From a checkpoint of a small multi-label image tagger.
Training: adamw at rate 0.00083, 10800 steps, batches of 256.
Rows from block 3 of a small multi-label image tagger, named by matrix and row number. Rows with one number belong to one neuron. Each number is 128 + 24 x the weight over its row's rms, rounded and kept within 0 to 255. All counts start at 0. Numbers have three digits each. After the name is the row's rms in percent of the matrix's.
Before each neuron's rows are labels from the 100 images, of 14848, where the neuron reaches its largest size: "colour at peak" is the nearest of a few named colours to the mean colour under the peak; "strongest on" is what is common among them. Only what is clearly more common there than usual is listed. The data: single printed letters, digits and signs in grey, bent and noisy. In brackets: how many of the 100.
# gate: MLP gate (model.blocks.3.mlp.gate.weight, 1024x256), inputs 172-255
# fc1: MLP up (model.blocks.3.mlp.fc1.weight, 1024x256), inputs 172-255
# fc2: MLP down (model.blocks.3.mlp.fc2.weight, 256x1024, transposed), outputs 172-255

colour at peak: black (85)
strongest on: serif (75)
gate.46 073:135098186091122142132112122154107106100134109082169132120139157124114129105159175124105166123120134138124127135153118122133129121138080101135150143140156116141136112132166124112141152107092140151115128142136110077147127098135103109119117167094107140125
fc1.46 072:115128114098136119140127138141082097106142124081135142154117149152146133102126144144158177133155144140117119137132121116146120097122119109138107162129128137122078096127145159151123147113110138185132142121185086145070134128094165121152132103128115142092
fc2.46 071:128117163087141090109089126120184133100124142110180111132099177131127117136096140133111137079089131165134159143154162142121163154175120092125144164149117139119067124146130123141119130110076135166112151117121146132128132147126115175126119118101119073052

colour at peak: grey (75)
strongest on: the character 4 (33); digit (33); the character # (27)
gate.158 142:119116157118107143144132127166155160142113115096176137138138100144105148135157182120117115126161099171092121115120128146144109073095076125118102151164143131150137123058165114137109130119144176164153080124171140118120117128147119119128161176126119154116
fc1.158 148:098143157107129088117112104138135122123087156162127163128129132153120143118143143116063140091117141129100127110109134176095160109162142152126091133087139135160134121113119109111158111046111121120150126091135144127132138081129118101152100143133097147138
fc2.158 145:113103147175108105132161132127089148111111142139132133086146163115141143119087139170137123178117101127112137091111116127096184134106131093156104104149097113143177136128122101139160123125162096120140081133129154124151119117129122100154077092124167113140

colour at peak: white (62)
strongest on: the character ! (35)
gate.24 043:172115091096127125112144123144134083100131121123067134124161144143071119097106144125099091110126133120130136099108137187104126143123226166105113115130140142112110109104130118124119128126134057108162167098145092109128139094120151151175158132161141158105
fc1.24 043:120108123091136158122138169181133075107110146155105093071145124080103124136176105110191103119113109158141145127120109108138143142114116117119158146118156106122077119154133125138115123140135138129114101138124121115173145124150150132144139147111143143099
fc2.24 043:117138136158074112117134107119110106142126156117142131151094111138095117120174095118091124125150098119141193113125118112147128153114154101168107140100070121185134165163122148124107124148087121120142136113127099137112170107145129167123141132159139156120

colour at peak: grey (87)
strongest on: capital (63); the character K (26)
gate.74 138:122134141130103152147172110153118103157105137149119173111125047114112148130174145117128127146125130136126104122125104139184094120109092172137153121112168115094165104130110130134124102107110153151155113139114113120136131147137158113110109164134103145177
fc1.74 136:064102094139112119131129129124126102105089130104117127117102103134160148170142081130145116107107181169150115131148156089110127169118125106124128146091122120154142120127128108143131120092145110126167099105117179138142149133131147147094152132131126099116
fc2.74 136:109124115087090078113173147145108089145111162157138116114137145125117151150139107132146127149163164121097122088137137140114129117100147193124111122072119117133110125118105108133133165143138128092133083128136149129110138135110086105161136093144120127132

colour at peak: black (79)
strongest on: digit (47); the character 5 (26)
gate.339 045:119103151089162155120118131116125109150117089097120168195097124118143096138094175124144162166151137152138127163127157096159116161133096117140095089142101120132105132096090171107115162135127129127110132148128157159095161169125129068154110118116100151120
fc1.339 049:113148101126137168102157107203144118113141134109044130145112134152093133142150140107154119108125130121110159129141123165110150121113160072128141138089129113151128153176103094125157148097130092142100126135114113111136114113128126167124156135136136130125
fc2.339 049:138123152112148136136139115136106116146115157147143122166129126129145070146148117153137125123135173149170121112119140105125118166118082130145188130115109125115115132124076173108117170188139136143114092094076145122156157137139086175107080147101096154118

colour at peak: black (90)
strongest on: capital (74)
gate.121 044:115103109157157109146132125133153108082125106120127117161086122089128141116138101109164140094121151167123114144141078124161113141130155159114123126098123147140142122144101158141092133101087100130105159190135159118152181149092131097113116120130124144135
fc1.121 048:135139093141101146106125139140149131145067140149118122164105093178107133145166104084128130146136114094125115144131116130118138167124184145138163107109142123131157123126133134127141119099134149158097095088176132099086126102137115124110161169183106159163
fc2.121 048:107096129093107085150150170141125141184149148105184121144129108181115106115155151116149116114161128139142156117125117144124104103072119152108134134116155122152125127144138129109136127116137196128134077111176126100102153113118141099100171146161110116104

colour at peak: grey (50)
strongest on: small letter (68); the character d (52)
gate.536 118:142096138139167065119112124103077111089148125139120126084121107166167124118115113136126120108125143122120110135145141064124112161132133109119141109075119121140136125093145120141130117134138108133185086113154122138147124099089137111158147139160123116147
fc1.536 118:096153128119118107137139123118165162123096147095173128154148135115164136077112136162098125110134140152122132119104140104135102126142048095131109154175123129154136097125130165128145117079115130164127068145161129119139157111130117140096167153139146143103
fc2.536 116:114122130119143107134179100118154128105115125122115132187132116126117095101127109151131073140134076156149140151142070093172080146165100111131142122148129114071149134070133120122144128149086151106090033161177140118150120126162108114120105128134113148126

colour at peak: black (90)
strongest on: digit (33); the character 4 (26)
gate.591 047:115132149107127115133132141129158092152081103159135149145157151107120117074132152126090156117153143122130089152116110103132087141110085129121144105097088139139181159073105142102111138121132095118133151172146108116131129105190084100143159131104153221100
fc1.591 050:128145147142124119122112112127107162101134152188137105147119163146068119143143131115116128134107120125132121118128097150146103111131205153150149117080123097132123111140149125124128119124125111124114138141139152106147069100120108098127086146126115145151
fc2.591 048:127128113196153100136152095106158148140122159138096116079136145156172121147127136131112149125129118114122153108146169145155140086105138118115121135167107107104140137169102110121146098116109095142094143142096131136117083134118086126124089123155099078123

colour at peak: white (72)
strongest on: dark on light (76); capital (68); the character K (33)
gate.64 042:123140119119128116108108128150096133122103134068135103148159148142110110161160129070107103080152161100151105133145118194113142102145127122125107180126145134107094112153166153123164159149159155122131121146112141116109122165091130097079138135105144130118
fc1.64 041:092142150106124154111137121141100091117074137140130139155147169107186147085114096131102145088104123127133173100121086151130119114162183162104102127090105144138150141114137152114145153135167110110116123127151100147145164115112153061108114102147158156118
fc2.64 047:129112150107171099107168136098168121121152129127121120136110096127179113137120116155156123171160113178108159116113135138137114151122100112119126082095123184127149107114134145124098151107116076127160133133136130088104127128134121179129152177134161179140

colour at peak: black (79)
strongest on: bold (75); the character ? (49); digit (36)
gate.522 055:108130179148137123108125128096131086120094103170103168160132125119139128162085122091119115093115105109150142143125138102129132164125139122126090124129101128170187165095097082114115123093136110076094115171168119115150153158137074126133135141117150063120
fc1.522 054:119133112153162111148113153110102097127116113177126151148146089120158131132102117159154156112136119135133099125130135112142118133094100124131085168102094138147153165088144116133091106090159127152165160140168091156102143111142138092140166108188131096146
fc2.522 054:162119121105149090115132123110157097132161137144127105118103108131084156149166122160147137137143087162116153124119118143109108106160127163114098118105162149076095107147168149146134134080130157144168119161157076141133158147127139188120125138140136113153

colour at peak: grey (86)
strongest on: digit (41)
gate.65 123:184067150127171127133129131111091140118142127142182129166122131183113139156115168132123092120120110127132115124147138161145141109121155150134114136125124115098095137083172130120129150152151133155174153140184115183125125119113132076095125114146114140135
fc1.65 138:124134111107102102109131135114075118127112141157141131129128169108135131129057148113098140103139162118119120082119104115116160099097158179142095138079127142157098117155104096122157176128133128120127147104190137136120157124093116085151111086140122140114
fc2.65 129:135146127165121109100146179155101140086144169153100143087137151124114125126121140094097133116137144100139150119130166165119182110113158123130104123097128123121113157188085139108116111153175093137132149128102123154139144127090098107141139072149135126138

colour at peak: white (67)
strongest on: dark on light (68)
gate.253 052:137088123124115107123115101159138117158132123127094112132118107088109108134182131111131110146101133136139143148148140160113170130113152085120144192093183132145135152138137140123103107109157070093115166106095116129168156092126186149148124152120152120124
fc1.253 052:124142174135078166140133141191097125204096130123171115128123068127092127130136105152153110131122130119134119095113162117129159135154130122151163174105124132110099122136135094152121140116099153138112095177113132091137134086157103140119134120162118146108
fc2.253 049:124127103137131138133161122122208135117146145145127121165131158134116130104137113100104096098133133115131124121135137117123118141116146141142093079121158120134150123121118109169130100093124103152122126116105110105128151161128140101165100126134141127115

colour at peak: black (81)
strongest on: small letter (66)
gate.434 051:152107123137172099171138103155116111088127149146129142193130077158141150140113151125131134119124131127133102129133123110154107118153119095141155096139168117112081116119120127135145117120078144129107137112151119118111143128097137134099110119117068103143
fc1.434 049:120143163074134160098105142145120124108114110074103110162150132148098121124139146095143100098117131133148096151136143130121105144127116130130150141118156134094097115169120144112136161124143110135138117168087096110160178107141113118147154161108163131098
fc2.434 055:135133093129156098158094128146131128142108062119165097143120127141155128196103141158177167099100138155128109146171105128122106127150122160132121080142145118123126123125168182144119145147159104108085107133086114136125095113140123082089114137131110147119

colour at peak: grey (66)
strongest on: the character = (27)
gate.637 094:123142074086146143112090091111167179131090108073125094136133122114098147138138116103115124098165134130127128184129098126134112115148114147119124175178119147128096100089121139092136118116115149173075083112155140139119164182102155121138165129089132166094
fc1.637 092:097147061129089148129135101154125148122164140114112088109096098137088120097138078118112147105115127126141134144131156173162106120174120123165132131135174138098133118205153171166127090133068146146089113136089119127148137093117137134111108167126104125134
fc2.637 091:116192147137129131107131126135143103127144136123116128135133143132119153108115112103076155090136157144125146114139161108105159170157128112135110107125152097091133109130064145161109105109131102095167151166130182111149147145088104154135157151143121112118

colour at peak: grey (55)
strongest on: the character + (27)
gate.688 104:127130132152108142122124120095100133121129120124182127091112127128132176131134086113147137107117114110117114122125094096102132127121095162110121117105149135132125111145148133143143121106105151151068150153158145109168093122130111073114119136125117082132
fc1.688 110:145112128105115162116112092148142183126168150116148143123093136157075130153093165145103129127102177120126120111112175144142148128118102072162118185114146133165145146115147159106130132106124127134170175119125139121157140088122141110128128168125146123121
fc2.688 105:087159118178115117122159129146101116128097153127088112109165116126185130132113136125123125145165130115114115092111179072109119130132123145129097111135113101121123131149102121161148120179125119130140082096130126104156146139112114137155113163110115110140

colour at peak: white (68)
strongest on: dark on light (69); digit (38)
gate.319 050:129096100113112180122121105128121144134129119147105136094121196147118118112150130105144127127102109119145148139130126141127107151111163126104145117140139118105125145156172135084144175148135130113119115150140128149163112117125121133136134146132159112140
fc1.319 049:094116117150129134128112134159157151187121120128158111075118155122090127122129127120125129165163138140123121164134179128100145139073114095128134119130152129118121145155137120143144105121138142129117085111086180143121115107164089144148102169128106121122
fc2.319 053:131129141107147139089112147134166110158140124109128108108144142086091143125141139139124069119168143118179142104122125112119143140090123096128144116081164142118132101128079079093146104068144126170119119110160148094110125086152149137137132065116110160087